python train.py --n_mels=64 --layer_scale_init=0.1 --moe_every=2 --width=128 --pooling="mean" --residual_init="none" --beta1=0.9 --final_lr_fraction=0.01
Rows from block 9 of a small multi-label audio tagger, named by matrix and row number. Rows with one number within an expert belong to one neuron, the router's apart. Each number is 200 + 30 x the weight over its row's rms, rounded and kept within 0 to 999. All counts start at 0.
After each expert's rows are labels from the 100 clips, of 14848, where the router gives the expert most weight on average: "top examples" is what is common among them. Only what is clearly more common there than usual is listed. The data: notes from a synthesiser with random patches. In brackets: how many of the 100.
# router: router (model.blocks.9.mlp.router.weight, 32x128), inputs 0-127
# up: expert up (model.blocks.9.mlp.up, 32x256x128), inputs 0-127
# down: expert down (model.blocks.9.mlp.down, 32x128x256, transposed), outputs 0-127

# expert 25
router.25,250,145,189,108,165,184,222,152,214,187,241,183,193,167,168,188,176,223,219,176,192,205,239,196,243,186,183,183,147,249,210,155,231,267,206,190,169,163,170,201,173,234,197,146,224,210,234,188,213,248,185,235,208,241,213,165,209,163,165,206,200,222,199,185,174,250,195,241,219,238,198,184,216,226,227,227,172,193,203,179,165,203,147,214,218,229,162,192,211,187,186,199,171,189,184,232,189,212,164,204,160,206,258,198,253,209,235,229,184,130,270,166,185,151,179,199,212,187,229,227,193,211,162,204,209,191,199,250
up.0,200,200,200,200,200,200,214,222,200,200,225,240,249,200,200,200,200,200,175,200,242,200,200,200,200,200,279,200,223,253,200,231,237,225,200,200,200,200,200,244,208,200,200,200,200,244,162,121,278,183,279,200,200,200,200,200,200,200,200,200,210,259,200,200,200,200,200,200,144,200,218,200,271,200,200,200,200,101,200,200,200,200,200,200,200,181,200,123,200,200,200,200,249,200,172,200,275,251,200,200,174,200,268,155,255,225,221,287,200,200,161,200,200,200,200,208,200,200,145,200,125,200,200,200,200,159,200,200
down.0,200,200,200,200,200,227,200,200,241,134,200,131,200,200,200,200,200,283,200,200,200,200,267,162,227,200,200,200,57,200,196,200,200,200,257,200,200,146,200,136,200,200,133,200,200,200,200,304,200,200,173,200,200,200,200,162,200,109,200,200,200,200,200,241,200,200,221,213,200,200,165,200,200,200,200,200,95,200,205,200,200,200,200,244,200,237,200,200,200,166,200,200,200,177,168,200,200,200,200,200,200,200,200,145,184,200,200,200,149,200,200,200,200,200,200,200,174,183,200,222,250,200,254,215,200,200,200,200
top examples: tremolo (93); high-pass (69); square (44)

# expert 8
router.8,226,193,206,218,186,196,207,225,186,189,247,216,208,157,168,275,217,227,186,188,214,229,191,211,192,231,159,194,212,245,233,186,216,167,235,240,167,201,212,209,250,234,241,177,223,176,147,176,241,155,197,219,188,185,198,229,218,238,245,169,253,192,222,208,182,181,165,236,182,250,235,183,220,236,205,250,193,227,196,217,239,113,163,194,186,188,163,237,251,245,171,228,243,178,169,194,189,153,153,204,165,189,222,216,192,219,186,254,188,209,217,151,144,146,170,170,224,210,173,197,213,221,232,219,236,195,155,205
up.0,200,200,200,200,200,200,200,200,200,200,200,73,224,274,200,200,200,200,200,200,200,200,200,181,200,171,200,171,122,200,200,200,200,200,200,200,200,200,200,296,200,105,239,308,200,181,200,144,189,200,200,200,200,200,200,200,200,200,200,200,200,200,200,200,200,236,287,200,233,200,200,257,200,200,262,200,200,200,200,200,200,200,200,200,200,200,257,158,200,170,200,200,224,200,200,200,200,200,200,121,200,200,200,200,200,200,182,200,200,200,110,200,200,200,200,200,200,297,200,182,175,200,200,200,200,160,200,200
down.0,200,200,200,200,200,200,200,200,200,200,200,307,260,153,200,249,200,256,200,200,200,200,200,200,200,200,200,254,273,200,200,134,282,142,200,200,154,200,200,259,200,260,152,200,125,200,200,200,200,200,200,200,200,200,200,200,200,200,200,200,200,200,200,247,200,170,156,200,200,200,200,200,200,210,200,200,200,200,200,169,200,200,136,153,200,200,147,200,200,249,200,200,200,200,200,200,200,200,115,166,164,200,144,200,200,200,260,266,200,200,182,200,200,120,180,200,200,200,200,200,286,200,200,200,200,200,200,200
top examples: filter wobble (100); band-pass (52)

# expert 13
router.13,220,180,232,218,147,193,178,236,195,212,184,223,186,193,142,173,214,241,198,175,185,232,221,219,205,246,255,187,178,188,233,223,198,233,201,186,198,152,222,139,213,250,199,172,230,241,167,216,187,253,209,214,172,158,210,225,195,162,225,159,197,172,222,178,194,223,205,164,179,192,209,181,179,123,199,164,191,253,173,234,184,185,193,189,207,173,219,241,193,235,211,126,206,168,203,204,290,212,253,245,254,158,188,158,198,184,219,237,170,182,170,231,210,163,156,211,196,163,192,211,200,197,242,228,202,195,132,204
up.0,200,200,257,246,132,200,200,200,91,200,200,200,200,200,149,229,200,211,160,200,200,288,200,200,200,200,200,200,200,200,200,121,200,200,200,200,200,200,200,200,200,200,200,136,200,200,200,200,200,129,200,200,200,200,200,200,200,200,200,200,200,297,200,200,321,230,200,200,200,200,200,200,200,156,200,200,200,200,200,200,200,200,200,200,200,200,200,200,200,200,163,200,200,200,200,200,200,200,200,200,135,200,270,200,260,200,200,200,200,200,128,200,200,98,200,200,200,200,200,225,200,200,200,200,128,149,200,200
down.0,200,200,200,200,200,200,200,200,200,200,200,200,200,200,200,200,200,201,200,200,219,200,200,200,308,200,200,200,200,200,200,200,200,331,200,200,200,200,200,200,200,200,200,200,200,200,81,200,200,200,309,200,200,200,200,200,200,200,200,200,239,200,200,200,200,200,200,200,200,200,200,200,200,200,200,200,155,200,200,200,200,200,200,200,200,200,200,200,200,200,200,210,200,200,200,200,256,200,247,200,200,200,200,200,200,200,200,200,148,291,200,200,200,200,200,200,200,200,284,200,200,52,200,200,307,200,200,200
top examples: pad (100); noise (54); no filter (48)

# expert 21
router.21,214,210,182,167,196,202,175,233,221,229,171,198,163,292,201,238,166,200,192,181,226,151,224,238,181,242,189,196,272,167,236,183,233,224,194,197,243,224,173,146,127,198,214,176,253,187,203,185,203,208,177,221,172,233,188,156,196,218,145,224,199,203,192,158,128,216,146,149,161,179,244,185,234,139,222,213,186,205,168,227,188,218,171,170,237,188,197,188,203,202,175,203,163,157,237,222,241,173,253,203,189,187,176,230,184,227,245,190,214,152,215,189,209,225,203,250,178,174,187,159,171,200,207,203,219,200,223,183
up.0,200,172,200,200,200,200,215,200,153,200,200,200,238,200,200,200,200,242,200,200,200,200,200,168,200,200,241,200,200,253,164,200,200,229,200,200,200,200,260,200,200,244,200,252,200,200,200,200,200,200,261,200,200,166,200,343,200,200,200,200,239,259,127,200,260,200,261,200,129,200,158,200,200,200,200,200,184,243,200,200,261,144,200,200,200,200,200,200,200,200,200,119,200,200,200,130,262,200,200,200,200,200,249,200,225,200,200,219,200,268,116,158,200,200,200,200,159,200,200,200,200,200,200,200,200,183,200,200
down.0,274,211,212,252,140,200,200,174,200,200,200,233,200,237,200,193,200,283,175,200,200,200,200,200,200,200,200,200,200,199,200,180,200,93,200,162,200,200,200,200,252,200,110,249,200,200,200,200,200,220,200,200,200,200,255,200,200,200,200,200,200,200,200,130,201,200,200,200,200,200,200,200,187,200,197,200,200,200,236,200,200,200,200,200,200,200,200,200,240,180,200,200,200,200,200,200,139,200,204,135,200,200,200,189,186,200,251,116,200,200,218,200,200,200,200,200,137,200,141,200,279,181,200,101,114,131,200,200
top examples: pluck (92); bass register (51); oscillator: triangle (32)

# expert 12
router.12,191,200,147,188,219,153,175,228,211,174,166,181,178,217,187,243,170,184,224,218,212,172,198,270,207,242,167,227,243,154,211,178,225,256,178,173,196,240,195,219,139,189,215,191,165,199,188,195,222,233,175,169,177,204,165,152,182,207,172,210,199,200,227,198,190,226,183,193,204,223,149,162,165,178,155,205,192,217,177,207,193,190,200,195,192,229,169,183,225,183,221,251,98,180,274,204,224,235,241,247,226,218,212,270,178,158,199,226,182,161,240,200,199,175,186,245,150,172,147,171,206,152,168,191,183,204,226,208
up.0,200,252,200,200,200,200,206,212,200,149,186,200,140,200,200,200,200,201,262,200,223,200,208,200,254,213,147,200,200,191,161,200,200,260,234,235,236,257,200,200,160,241,200,268,137,160,91,211,200,200,245,200,200,200,247,191,200,200,200,200,150,200,200,200,200,219,200,241,200,188,200,156,200,200,200,273,162,162,177,200,282,200,146,200,200,204,200,200,216,200,230,244,174,200,200,175,200,226,234,200,212,200,200,239,163,200,200,161,149,228,200,198,167,175,229,200,200,200,200,200,124,162,200,200,200,200,252,155
down.0,200,200,242,200,200,248,200,200,200,236,200,200,235,200,200,173,200,252,183,200,200,217,200,200,200,200,241,200,200,206,200,193,103,200,200,200,200,200,200,200,200,269,147,200,200,200,200,200,144,200,271,200,200,200,200,239,200,200,200,235,200,200,200,200,208,200,171,146,180,200,200,238,200,231,200,200,200,200,200,212,228,291,178,200,167,170,298,198,200,200,200,200,215,165,200,200,200,235,270,161,200,200,225,200,200,200,200,231,161,200,200,268,200,259,200,218,200,177,279,200,200,218,236,255,252,92,200,182
top examples: swell (100); filter closing (44); triangle (40)

# expert 16
router.16,230,220,226,211,174,186,234,206,164,225,168,210,168,218,177,215,246,227,162,168,192,207,223,191,157,247,247,205,241,228,228,219,195,253,214,199,176,242,191,159,197,169,149,167,226,212,249,192,210,194,183,200,237,182,158,184,219,143,225,221,207,208,210,183,154,264,176,166,197,196,239,218,208,222,228,189,221,182,217,227,171,214,164,226,200,181,255,192,198,163,155,192,231,193,203,213,208,182,257,171,143,158,166,150,255,190,257,178,144,232,146,212,144,178,172,184,225,204,216,226,170,183,166,243,146,212,195,217
up.0,200,200,200,200,200,200,273,200,108,200,200,233,144,200,200,253,227,200,200,200,200,200,200,200,200,200,200,200,200,216,161,200,200,243,200,200,161,243,200,166,200,200,200,258,181,175,200,117,281,259,200,134,200,172,168,221,248,200,181,200,200,200,240,205,210,200,200,240,200,207,166,141,132,147,219,200,200,174,200,200,209,200,165,200,200,200,225,200,258,200,171,162,262,200,200,200,200,252,200,200,178,276,200,179,245,200,200,200,200,201,179,200,184,200,200,150,200,200,200,200,200,138,200,200,122,200,200,144
down.0,171,178,236,200,200,256,200,144,200,154,198,122,200,143,207,200,200,164,200,200,195,200,162,219,122,200,200,200,160,161,200,206,200,238,254,193,243,139,200,222,200,200,242,200,200,200,258,186,200,240,170,200,226,200,246,188,214,186,183,200,200,200,180,200,205,155,214,200,165,231,185,191,214,171,150,119,200,266,200,200,225,184,169,235,187,200,288,237,230,200,200,234,200,200,200,199,200,271,143,242,176,217,200,200,200,176,153,200,247,146,200,200,200,244,242,200,166,200,210,239,200,200,200,200,200,200,200,160
top examples: pluck (99); noise (42); oscillator: saw (25)

# expert 3
router.3,158,223,207,201,207,174,233,165,220,215,214,194,239,192,219,172,177,181,211,156,169,172,201,217,185,183,180,147,210,208,186,161,202,196,158,188,251,221,193,238,161,166,147,178,220,131,184,202,228,216,212,170,193,200,185,189,229,226,217,243,170,187,165,229,228,259,193,259,221,226,170,216,157,238,182,161,266,230,195,248,201,231,227,187,225,234,207,234,178,166,197,180,178,168,161,138,209,168,217,193,183,258,195,225,200,161,238,234,184,207,191,122,231,171,210,206,230,176,220,244,254,190,257,236,210,236,191,230
up.0,285,136,200,200,200,179,168,200,200,200,200,200,113,200,200,274,200,178,200,200,271,200,200,252,230,132,230,200,200,200,200,200,200,200,200,200,164,200,200,200,209,200,200,200,200,200,200,200,150,200,200,200,200,173,216,201,200,200,142,118,200,200,200,200,149,200,200,200,200,275,184,255,200,200,201,200,115,200,200,200,200,200,200,200,275,200,200,200,200,208,249,239,215,317,274,200,186,200,240,200,226,200,200,278,200,200,200,200,200,200,200,257,200,216,200,210,200,200,209,200,200,200,200,200,200,200,200,200
down.0,266,200,200,200,200,200,200,200,136,200,200,233,200,247,200,200,200,200,200,200,224,200,256,279,200,200,269,200,200,200,200,200,158,292,200,200,200,200,200,200,200,200,126,247,200,200,200,200,200,200,200,200,200,175,266,147,216,200,200,263,200,297,200,200,200,200,247,200,257,200,200,200,200,200,200,147,200,125,200,200,200,200,200,200,200,200,200,200,200,200,270,211,172,200,200,200,200,200,200,200,200,200,200,200,200,200,200,187,282,200,200,200,200,200,200,200,258,200,256,200,200,200,200,200,251,245,200,307
top examples: low-pass (100); noise (72); filter motion: fixed filter (54)

# expert 1
router.1,253,149,211,208,217,235,237,233,185,194,248,197,225,202,263,210,234,250,205,152,231,190,178,157,217,180,213,190,235,139,158,205,196,172,183,207,157,144,121,173,199,196,167,154,147,150,132,212,179,187,226,203,210,210,217,196,211,182,152,221,226,253,212,232,185,245,205,182,209,218,208,225,216,181,196,194,155,154,231,170,213,204,227,176,185,223,167,166,168,177,207,193,222,246,165,230,231,219,172,192,209,225,235,160,214,180,190,161,230,189,229,192,231,172,205,148,234,211,211,231,222,192,207,170,209,224,270,217
up.0,200,200,200,200,200,200,200,200,160,200,133,163,200,262,158,118,200,200,167,200,200,200,200,200,200,172,173,161,200,200,200,134,200,200,156,224,200,200,200,200,247,200,200,200,200,180,200,181,200,181,229,180,200,243,200,200,200,200,165,200,141,200,142,200,265,207,200,200,200,200,200,223,139,251,165,211,200,271,157,200,242,200,200,200,200,224,239,227,118,206,200,222,200,200,292,200,238,148,214,193,200,200,143,267,196,200,200,200,200,200,137,200,200,126,144,200,200,200,217,170,200,200,200,166,212,200,200,145
down.0,200,200,200,200,200,200,200,200,239,123,200,200,143,256,175,200,200,154,299,200,200,200,266,200,200,200,200,200,200,232,286,200,160,270,200,241,200,243,200,221,200,246,200,283,173,247,200,200,200,233,200,172,200,200,200,200,200,197,200,138,200,148,263,132,200,199,200,200,200,229,200,200,152,200,200,200,170,233,152,161,211,200,200,270,241,147,231,200,200,200,200,200,200,219,211,200,200,242,200,231,200,200,200,200,252,200,232,200,200,200,184,200,200,262,200,200,200,244,200,200,253,173,200,200,188,200,184,188
top examples: inharmonic FM (61); no filter (55)

# expert 15
router.15,184,228,234,189,191,198,198,169,220,164,230,215,208,177,158,203,148,193,184,186,168,179,141,214,196,155,181,192,231,199,175,147,144,205,191,180,165,204,201,222,165,206,190,239,188,209,232,200,241,155,253,211,247,189,178,248,160,200,235,191,140,216,206,231,236,167,173,264,222,177,254,170,160,175,188,201,238,170,174,183,222,147,212,239,161,175,185,166,123,162,161,190,187,212,173,178,209,172,170,207,154,219,223,262,214,223,215,195,183,174,167,191,184,181,176,218,228,201,164,170,171,204,161,178,179,168,141,160
up.0,200,200,200,199,200,274,200,200,200,200,129,200,236,200,200,200,200,244,200,200,200,200,235,200,200,200,140,200,125,200,249,143,200,200,200,200,200,222,200,200,200,200,180,200,169,200,200,157,200,217,200,200,164,200,200,182,200,200,167,167,200,262,200,200,200,200,200,200,223,197,111,200,200,200,200,226,200,284,200,250,200,249,200,200,200,245,234,204,200,200,200,200,200,200,200,126,218,200,178,180,200,237,112,176,200,155,200,200,200,200,200,200,90,136,200,200,171,275,200,205,268,200,200,225,256,200,200,200
down.0,200,200,200,200,200,200,200,200,200,200,196,188,208,200,200,200,209,200,200,200,200,180,200,200,200,200,200,200,181,200,200,200,234,256,220,209,221,200,200,252,257,141,200,200,200,200,207,200,200,246,179,230,200,200,200,200,200,200,200,200,200,156,200,200,200,200,133,191,200,127,200,200,200,200,200,151,244,200,223,181,200,200,200,202,255,200,164,200,146,153,150,200,200,263,200,200,140,246,184,200,226,200,173,200,200,177,200,281,200,200,200,248,242,239,113,269,262,76,200,200,233,200,269,200,200,253,251,200
top examples: detuned saws (100); no filter (52)

# expert 10
router.10,209,208,211,179,186,227,204,203,193,201,206,214,198,207,188,251,235,194,255,219,155,196,233,176,184,227,178,210,206,184,211,245,232,202,229,237,195,183,203,201,159,182,175,209,144,145,204,192,193,252,106,218,233,205,148,264,156,226,204,172,184,188,145,196,226,203,202,230,218,168,160,156,234,175,249,210,208,236,203,197,205,198,214,216,210,176,149,191,121,176,205,143,235,240,168,217,180,253,183,170,221,229,202,196,189,209,143,184,242,171,171,152,202,159,189,225,175,130,206,214,196,183,203,247,193,203,232,159
up.0,200,197,200,200,200,230,200,238,200,200,178,200,200,288,200,200,200,200,200,200,200,200,200,200,83,200,200,200,200,200,169,200,200,200,200,200,200,200,200,200,200,192,200,200,200,200,200,200,200,200,200,200,200,200,200,200,200,200,166,200,200,200,200,200,200,200,200,200,200,200,200,200,200,200,200,215,159,200,136,200,195,200,200,251,200,200,208,200,286,308,200,276,200,200,200,260,200,200,200,200,274,200,200,177,200,200,125,200,164,170,200,200,200,200,341,200,153,200,200,100,200,200,200,200,274,200,200,182
down.0,200,200,200,200,200,200,200,200,200,200,200,200,200,78,200,200,200,290,200,200,138,257,152,164,200,299,200,271,200,200,200,200,197,109,200,241,200,200,200,200,200,195,200,200,200,200,174,200,200,200,200,200,200,200,200,200,185,200,200,200,200,200,309,205,200,200,200,200,245,200,254,200,200,200,248,200,200,200,195,200,200,200,200,200,304,156,208,191,200,200,200,200,200,200,189,200,200,200,200,200,200,200,312,200,200,200,256,200,150,200,200,200,200,200,200,200,200,200,200,200,200,235,266,200,200,200,200,200
top examples: ring modulation (100); no filter (59)

# expert 22
router.22,204,154,178,169,193,208,168,163,230,225,121,186,169,265,211,191,208,206,186,273,214,219,179,171,233,155,192,204,200,169,189,168,247,172,191,182,172,183,234,197,283,179,205,232,154,210,260,235,175,150,223,160,215,211,251,227,177,185,200,194,144,186,206,229,219,187,224,246,218,203,159,237,207,198,197,216,126,194,224,151,208,239,179,233,241,190,220,218,192,226,210,231,235,243,264,190,158,199,195,177,208,191,230,242,204,220,183,198,193,229,169,233,197,229,184,190,161,214,242,195,202,219,180,182,217,193,195,148
up.0,200,200,200,200,200,200,200,200,227,200,200,200,275,200,200,200,200,200,200,227,200,200,166,200,200,131,200,200,200,214,273,163,200,200,200,200,200,220,200,200,200,200,131,200,200,200,159,200,200,136,200,200,113,146,200,200,277,200,200,200,200,200,117,136,257,206,200,200,200,200,200,236,200,200,200,200,200,200,241,226,200,200,200,200,246,323,200,200,200,221,200,200,200,200,267,200,238,146,200,200,200,200,200,200,200,200,200,200,200,200,312,200,200,200,161,141,200,140,200,200,228,200,200,200,200,200,165,200
down.0,129,276,252,221,200,200,168,200,200,200,239,212,200,200,200,200,200,200,200,200,200,200,200,200,200,200,200,229,200,200,224,170,200,200,200,200,200,200,200,200,200,200,145,226,200,200,200,200,200,247,200,200,246,200,200,200,262,200,200,226,231,200,200,200,200,157,256,148,200,199,200,211,125,200,171,200,200,155,200,200,200,200,126,200,180,180,200,200,200,200,200,200,147,121,160,200,159,200,200,200,200,200,200,200,170,256,200,200,200,154,139,244,200,200,200,200,200,144,101,200,206,339,200,200,200,200,139,200
top examples: drive (100); no filter (63); saw (42)

# expert 5
router.5,191,235,187,217,179,237,158,148,165,142,174,175,205,178,245,240,242,176,270,231,221,219,260,222,234,165,226,165,201,242,227,189,131,171,209,197,198,164,227,194,146,236,205,228,204,198,215,157,193,202,207,128,203,172,194,182,221,208,225,228,158,208,230,203,216,190,202,276,202,191,208,176,172,169,244,187,237,183,241,217,204,230,214,178,199,204,187,150,218,150,182,208,171,228,250,241,166,198,185,220,177,236,181,231,222,217,202,169,248,237,201,189,232,156,250,198,218,183,251,207,180,184,242,201,203,178,166,183
up.0,200,200,200,266,200,200,200,200,200,274,200,273,253,200,200,149,200,200,160,200,273,200,200,200,200,200,186,271,200,200,200,144,200,200,200,200,252,200,160,153,129,200,200,200,200,200,159,200,200,251,200,150,136,200,139,118,200,200,200,200,200,200,200,200,288,200,200,200,200,129,200,200,200,163,200,200,200,200,200,200,200,200,271,200,290,200,166,200,240,153,200,146,200,200,200,134,200,152,200,200,200,200,200,137,200,200,200,200,200,200,200,178,200,200,200,200,200,200,200,200,200,200,200,200,200,200,200,200
down.0,191,200,200,274,200,200,200,200,200,200,200,198,200,200,200,200,200,200,200,244,162,200,200,200,200,200,138,200,200,132,200,200,200,200,200,242,200,200,200,200,200,200,200,114,200,200,200,200,200,87,200,200,200,245,200,200,200,292,200,200,200,200,200,200,74,200,200,200,200,200,200,200,200,200,200,200,200,200,200,99,200,200,200,200,200,200,200,138,200,200,266,165,233,200,200,200,225,200,200,200,200,200,200,200,200,200,110,224,235,212,200,200,283,200,287,200,142,200,200,200,200,200,200,200,200,200,200,200
top examples: filter closing (100); resonance (49); saw (39)

# expert 30
router.30,197,235,192,153,182,231,194,266,165,256,209,238,176,245,206,210,170,204,202,184,212,164,220,220,236,247,213,156,176,263,233,217,212,214,156,240,196,261,195,209,198,202,240,228,210,213,205,179,194,220,155,150,178,189,219,218,199,225,149,138,196,222,183,148,180,248,215,184,159,171,242,174,163,243,237,189,194,172,154,211,158,212,202,143,193,205,189,148,164,203,203,217,211,151,191,225,255,230,268,213,227,196,186,203,176,218,163,191,166,260,195,211,239,227,229,171,225,248,197,209,196,207,216,181,231,194,199,216
up.0,240,200,200,200,200,200,258,200,200,200,200,200,200,200,144,200,200,200,200,200,200,200,200,200,200,200,200,200,252,200,200,200,200,233,207,200,200,200,200,200,200,200,200,207,200,200,101,200,200,200,200,200,301,146,200,200,145,200,200,200,200,259,200,200,200,200,261,200,200,200,200,200,200,89,164,200,200,232,200,200,200,200,200,313,200,200,200,200,200,200,200,255,200,273,200,200,200,200,177,200,200,318,249,200,200,175,235,200,200,200,212,200,200,200,179,200,231,200,257,200,200,200,272,200,123,200,200,200
down.0,172,200,193,200,200,200,200,200,200,200,200,200,200,200,200,223,200,200,200,200,200,200,200,200,200,200,200,200,200,200,200,200,200,98,200,171,200,200,288,200,200,200,112,200,200,168,200,200,148,200,200,200,200,200,200,200,214,200,237,200,200,200,200,200,205,200,200,287,200,200,200,200,200,200,200,236,200,271,200,200,248,200,200,200,200,200,146,200,200,200,200,200,200,200,200,200,119,200,200,200,200,200,200,200,350,200,200,200,242,113,200,115,200,200,200,200,200,200,200,200,200,166,247,200,108,128,200,200
top examples: echo (100); swell (76); noise (28)

# expert 23
router.23,184,220,179,197,156,177,169,137,205,199,126,145,174,206,187,147,226,129,147,153,187,206,170,185,174,219,196,275,185,178,245,203,213,186,245,226,218,263,237,244,217,175,204,205,246,186,239,228,196,246,189,161,179,173,198,168,203,199,190,205,197,216,237,199,187,189,241,201,229,160,212,156,135,208,225,206,168,209,199,218,159,202,250,232,215,209,171,227,263,182,171,214,191,185,220,156,181,205,177,186,220,243,201,210,191,213,214,245,177,189,165,198,171,247,199,204,215,212,172,229,173,196,181,159,233,163,189,148
up.0,254,223,200,200,121,118,200,232,200,288,269,200,200,200,200,200,200,200,172,200,200,200,185,200,259,200,200,200,249,165,160,200,200,200,200,200,200,200,200,200,200,200,200,200,200,146,200,200,200,142,200,295,245,236,281,200,134,172,200,130,200,200,187,200,200,200,200,200,200,200,200,229,159,200,200,274,195,200,200,200,200,169,200,200,200,200,200,221,163,200,289,200,200,174,200,200,200,200,200,200,200,200,200,200,200,200,200,200,151,200,200,200,110,200,200,200,137,200,184,200,200,248,137,200,200,200,200,200
down.0,200,200,159,200,233,200,200,200,200,200,200,200,200,200,200,200,227,200,252,200,200,200,186,262,200,200,200,200,200,200,266,200,153,200,200,200,132,200,200,200,200,258,200,200,172,241,200,270,200,154,200,200,200,213,200,200,200,264,200,200,200,217,200,200,200,200,221,200,200,200,200,200,200,200,200,299,133,200,258,137,200,200,194,200,200,200,200,200,285,236,236,200,315,200,200,200,200,209,200,200,200,116,200,200,299,200,200,200,200,200,200,200,200,200,200,200,121,200,200,200,274,200,178,238,231,200,200,200
top examples: noise (91); high-pass (91)

# expert 29
router.29,193,218,222,181,231,232,222,235,170,213,172,139,213,242,171,227,166,215,190,150,194,205,205,226,211,251,243,207,197,231,225,200,224,209,199,203,243,191,188,143,189,192,249,225,189,265,177,159,195,232,225,186,179,231,202,214,231,225,132,203,252,217,194,170,208,156,176,170,169,221,171,147,224,198,171,186,233,197,213,174,241,100,222,174,212,187,175,230,209,218,214,201,171,140,178,215,231,246,238,218,220,214,223,206,194,156,145,223,177,221,180,196,199,194,256,252,134,228,199,213,176,196,223,163,205,210,161,196
up.0,200,200,200,141,200,200,200,200,200,160,200,200,200,261,200,250,168,121,200,279,240,200,200,200,200,140,200,200,200,200,200,259,200,200,200,200,229,200,200,200,200,200,200,200,200,200,200,110,290,200,200,164,251,200,200,200,200,200,200,200,200,200,200,139,200,140,200,200,200,200,200,200,200,128,200,200,200,200,200,200,282,119,200,200,250,200,200,200,200,145,200,204,140,200,135,200,244,200,173,226,200,159,200,231,200,200,200,102,200,200,200,181,200,200,200,200,200,200,200,200,211,200,200,126,200,200,200,200
down.0,200,200,200,200,200,140,239,200,200,137,200,287,195,200,200,200,200,200,200,206,200,200,146,200,185,200,200,242,262,200,200,174,160,221,206,200,200,253,182,200,141,200,160,200,200,200,200,200,200,200,200,200,200,187,269,200,200,200,130,200,200,200,233,247,200,200,200,200,200,200,200,200,169,287,253,200,200,200,200,200,138,292,200,226,200,200,234,200,242,138,200,200,200,200,200,200,251,200,200,200,200,200,131,200,200,200,200,162,200,200,200,306,230,200,200,136,214,200,200,247,200,259,200,200,200,200,259,200
top examples: echo (100); pluck (100); triangle (28)

# expert 6
router.6,204,222,225,213,202,155,173,152,232,177,205,225,212,258,197,232,194,186,247,231,174,230,233,228,216,185,185,125,205,196,214,201,200,211,202,252,230,201,184,206,194,237,149,201,189,194,240,209,200,217,222,234,205,233,192,226,232,219,217,187,165,122,232,204,232,223,144,229,257,215,182,166,163,187,155,212,144,189,153,193,224,238,206,197,188,157,181,153,248,149,233,140,197,168,225,223,172,236,236,182,177,210,203,227,229,225,194,167,177,207,179,195,156,234,222,246,171,192,193,143,190,208,169,169,146,204,145,179
up.0,200,200,133,200,200,200,200,200,200,200,200,200,245,198,200,264,200,250,200,200,200,200,200,200,200,200,200,200,200,200,241,159,200,200,252,200,200,200,200,200,200,246,126,200,200,268,200,200,200,116,209,200,200,200,114,246,252,180,200,261,285,200,200,200,200,227,200,200,200,276,200,200,200,200,202,200,200,200,200,200,200,200,296,200,147,200,200,140,200,200,200,200,200,200,200,264,200,200,242,200,200,164,200,200,200,200,200,200,200,200,200,200,165,121,200,234,164,127,200,171,176,200,200,200,138,200,143,200
down.0,200,200,200,200,200,200,235,200,275,200,200,236,200,200,254,144,200,131,200,143,200,134,262,151,131,200,242,210,200,200,200,200,225,200,196,180,200,237,200,200,192,200,148,200,200,200,200,200,200,200,231,163,99,200,200,181,200,190,165,200,117,200,282,200,216,200,200,200,200,200,200,200,200,258,200,200,147,200,278,236,148,200,200,221,200,200,200,221,200,200,200,188,164,200,200,200,200,233,104,148,200,204,200,186,162,270,234,160,200,200,200,200,200,200,200,200,187,211,200,200,200,200,200,200,200,230,200,200
top examples: saw (92); swell (65); notch (59)